{"model": "contrastive audio-text model", "dataset": "melodies that start on their tonic, played by one synthesised instrument", "spec_augment": false, "loss": "softmax", "encoder_mlp_ratio": 2, "encoder_subsampling": 4, "text_encoder_layers": 8, "text_encoder_fused_qkv": false, "text_encoder_inner_norm": false, "max_precond_dim": 1024, "weight_decay": 0.0, "adamw_weight_decay_other_params": 0.05}
Rows from block 8 of the audio encoder of a small contrastive audio-text model, named by matrix and row number. Rows with one number belong to one neuron. Each number is 128 + 24 x the weight over its row's rms, rounded and kept within 0 to 255. All counts start at 0.
Before each neuron's rows are labels from the 100 clips, of 14848, where the neuron reaches its highest value: "loudest" is the band of the loudest frequency at the time of the peak. Only what is clearly more common there than usual is listed. The data: melodies that start on their tonic, played by one synthesised instrument.
# fc1: second MLP up (encoder.blocks.8.mlp.fc1.weight, 512x256), inputs 128-191
# fc2: second MLP down (encoder.blocks.8.mlp.fc2.weight, 256x512, transposed), outputs 128-191

loudest: 250 to 500 Hz
fc1.388 [111 120 150 135 136 127 134 113 109 120 102 143 127 128 169 138 149 147 142 116 113 157 141 165 120 172 122 127 125  97 149 109 139 149 110 153 135 143 162 139 169 158 109 120 143 152 101 115 129 127 128 147 137 154 165  90 135 135 116 138  85 139 149 169]
fc2.388 [128  94  90  90 145 138 126 127 128 124 141 140 163 171 152 112 165  76 169 102 119 137 171 155 117 103 125 148 105 117 119 127 154 116 123 146 117 144 113 106  84 158  97 112  90 104 136 101  90 143  91  93 158 108 108 125 102 105 147 128 118 128 152 130]

loudest: 500 to 1000 Hz
fc1.452 [141 178 146  87 113 148 129  88 102 151 165 148 143  79  96 123  87 101 148 120 144 116 148  92  97 147 125 126 133 117  91 124 165  96 183 129 116 111 116 122 110 152 139 156 148 122 166 119 157 128 164 141 112 142  94  82 158 100 130 154 136 117 137 104]
fc2.452 [ 99 136 136 112  94  68 103 127 128 154 152 117 150 138 168 119 111 140 105 153  98 148  92 107 155 144 123 170  57 118 124 125 104 114 129 143 114 132 149  94 142 110 124 120 124  82 150  82 157 134 107 117 145 151 105 107 169 139 135 134 117  96 132 144]

loudest: 1000 to 2000 Hz
fc1.387 [116 121 138 105 131 143 152 117 144 147 145 133 140 110  93  96 145 131 102 138 166 113 128 138 114 130 151 136 135 119 108 124 150  87 113 156  86 144 121 117 128 101 149 143 123 169  96  98 126 112 115 113 136 141 104 127 120 103 126 122 125 153 111 146]
fc2.387 [152 138 136 163 132 161 162 131 131 118 160 127  96 159 184 121 133 131 110 158 135  76 106 115 140  97  94 107 152 128 104  93 117 147 116 100 129 111 118 146 142 127 150 134 126 100 137 129 176 124 122 130 105 165  81 113 147  85 120 162  85 131 142  70]

loudest: 1000 to 2000 Hz
fc1.377 [125 104 118 155 139 105 185 118 109 152 118 116 131  92 125 140 110  86 184 132  93 147 143 114 155 129 124 118 132 141 114 103 143 145 152 167 133  59 111 112 102 123 166 115 139 118 134 128 146 114  93 115 131 101 181 128 156 122 143 155 129  72 162 145]
fc2.377 [148 153 120 126 130 125  84  98 143  92 122 126 115 105 160 152 122 121 122 141 180 134 104 120 108  95 165 160 122 135 170 101 103 101  95 121 142 180  75 117 136  96 158 119  88 144 115  99 141 114 125  96 119 114 144 119 156 133 112  73 106 145  80  76]

loudest: 1000 to 2000 Hz
fc1.219 [114  92 131  95 125 146 114 170 142 112 114 146 149 151 100 118  97 153 137 108 117 160 114 142 132 146 125  95 144 178 100 144 101 144 125 136 119 140 101  60 107 154  86 127 164 149 126 143 101  99  98 130 131 103 125 139 160  99 144 138 130 118  99 155]
fc2.219 [103 115 134 157 129 121 127 127 137 114 130 127 164 132 137 144  96 122 138 148 132 123 138 113 128 146 151 147  91 112 121 133 109 145 148  98 126 154 174 112  99  97 154 118 116 106 141 128 137 100 163 142  98 161 150 137  90 148 142 126 136 120 139 108]

loudest: 1000 to 2000 Hz
fc1.457 [141  78 106 150 153 149 118  93 156 115 144 102 107 101 134 142 165 129  92 149 137 118  75 136 103  81 118 148 108 152 132 123 138 109 114 135 145 142 126  93 109 142 143 158 135 124 146 116 137 142  96 115 143 156 124 138 115 110 144 114 107 140 134 123]
fc2.457 [162 150  89 150 114 121 160  91 100  98 128 142 123  95 124 161  97 132 212 144 146 119 104 132  83  94 144 162  97 150 120 153 162 122 179 126 161 145  89 130 125 139 131 121 110 154 147 123 118 125 161 123 154 125 140 154 105  92 124 150 143 177 116 108]

loudest: 500 to 1000 Hz
fc1.317 [112 113 130 156 122 109 111 132 134 139 123 112 111 148 132 150 136 142 112 114 127 104 114 142  82 108 127 115 172 170 101 150 190 138  98 162 115 157 130 142 120 118 131 107  87 114 121  92 130 124  88 137 144  98  97 142 131 104 112 120 130 134 125 150]
fc2.317 [125 140 102 141 128 112 132 122 146  80 128 147 133 144 175 136  98 169 133 144 118 145 139  96 162 144 109 109 138 150 140 163  85 154 131 134 105 122 127 116 139 153 169 104  87 116 127 154 131  91 112 115 135 126 146 130 130 178 164  97  97 127 106 122]

loudest: 250 to 500 Hz
fc1.382 [156  78 134 154 106 108  94 114 159 102  99 149 117 151 130 117 112 103 138 162  92 185 175 107 151 158 133 114 141 150 127 100 129 127  97 136 117 129 138 151 102 118  96 110 168  97  97  90 109 144 149 157 146 129 102 140 127  97 106 141 131  68 123 157]
fc2.382 [ 99 143 111 113  90 123 167 118 102  92 157 124 127 146 113 110 139  66 136 103 154 108 138 119 118 119 104 136 121  99 105 159 131 149 121 164 164 108 140 117 110 134 164  93 134 148 114 108 129 144 154  94 152 164 167 181 108 113 129 128 130 151 113 131]

loudest: 250 to 500 Hz
fc1.65 [115 130 144 147 154 102 113 116  99 124 137 162 128 105 149 126 142 141 104 149 165 129 123 135  84 172 131 101 135 120 126 124 149 106  81 146 155 143 117 159 130  91 134  87 113 210 121 185 140 141 119 128  99 135 105 121  88 115 156 170 139 132  94 105]
fc2.65 [141 138 153 134 129 117 110 126 139 101 112 178 169 156  94 169 154 183  80  82 157 137 153 141 182 179 150  78 128 102 112 127 104 117 126 109 120 114 143 148 147 146 127 118 128 127 120 141 162 135 141  99  86 159 120 159 142 146 157 155 179 144 118 161]

loudest: 500 to 1000 Hz
fc1.335 [125  92 120 123  92 110 139 128  93 144 104 128  76  96 122 133 141  82 147 124 144 172  94 182 124 182 147 136 100 136 120 127 182 147  94 113 174 151 138 113 115 103 124 139 118 153 155 119  72 101 115 158 142 132  94 116 142 132 131 126 144 144 138 103]
fc2.335 [149 132  98 147 163 101 126 102 110 162 155 158 128 106 193 128 157 161  97 141 129 102 127 143 100 113 109 140 152 118 142 172 126 128 154 139 146 115 103 105 113  92 173 152 100 118 151 129 129 139 148 135 101 108 138 123 134 119 125  94 139 145 150 122]

loudest: 1000 to 2000 Hz
fc1.494 [146 100 147 108 117 187 129 151 151 130 165  87 120 124 124 130 150 112  88 134 145 128  81 126 106 107 128 140 129 151 173 116 134 113 111 121 133 151 165 151 125  93 102  97 101 128 140 115 146  83 139 106 118 144 128 131 147  99  87 126 145 116 116 148]
fc2.494 [142 111 151 138 109 163 144 137 146  96 174 105 143 140 157 146 145 140 102 102 153  81 130 128 121  96 126 149 136 108 146 116 149  94 103 147 172 106 162 155 126 116 139 107 140 206 121 117 177 112 110 122 131 114 143 109 107 123 120  98 139 122 101 104]

loudest: 1000 to 2000 Hz
fc1.495 [113 152 160  92 148 101 127 147 162 116 105 142 117 140 146 140  98 114 147  97 134 153 122  63 167 107 123  82 138 128 124  95 113 136 167 109 122  95 133 137 107 157 108 166 127  93 119 144 134 155 134 117 128 148 118 127  76 118 148 149 126 122 123 144]
fc2.495 [ 96 132 172 118  51 107 131 104 112 169 120 108 116  81 141  99 127 137  83 170 101 122 150 152  93 161 144 111 112 135 134 165 177  80 127 113 143 130 103 136  92 158  93 123 110 103 153 151  87  97 142 103 124  87 150  85 135 151 120 141 137 124 164 136]

loudest: 500 to 1000 Hz
fc1.398 [ 94 136 123 125 140 152 138 123 115 104 152 181  91 134 114 182 125 114 106 134 116  78 141 107 150 137 130 119 138  87 146 152 137 144 109 156  95 132 105 124 146 113  95 125 109 176 100 163 116 147  75  94 133  97  80 126 124 116 136 104 117 132 121 125]
fc2.398 [164 176 103  92 103 109 134 101 158 135  95 128 154 136 146 104 118 159 134 110 102 145 104  73 135 119 109 106 150  93 163  97 110 104  91 117 129 126 161 135 107 118 142 133  89  91  91 120 152 119 137 121 129 150 162 107 125 119 115 132 145 109 122 148]

loudest: 4000 to 8000 Hz
fc1.145 [145 139 185  93 126 126 102 138 140 152 112 165 135  89 186 113  69 113 117  72 152 117 116 128 113 157 101  94 167 103 162 108  97 112 149  92 138 126 176 123 123 104 156 110 146 113 163 141 122 143 141 155  95 109 153 146 133 142 154  99 144 157 125 139]
fc2.145 [116 155 125 154 137 158 127 129 135 185 130 176 128 146 162 116 117 110 128 189 114 119 106 195 110 126 161  88 146 132 164 136 107 187 128 134 115  95 112 178 144 144  93 107 129 122 148 125 104 128 108 104 110 163 138 209 171 148 130 102 140 138 131 146]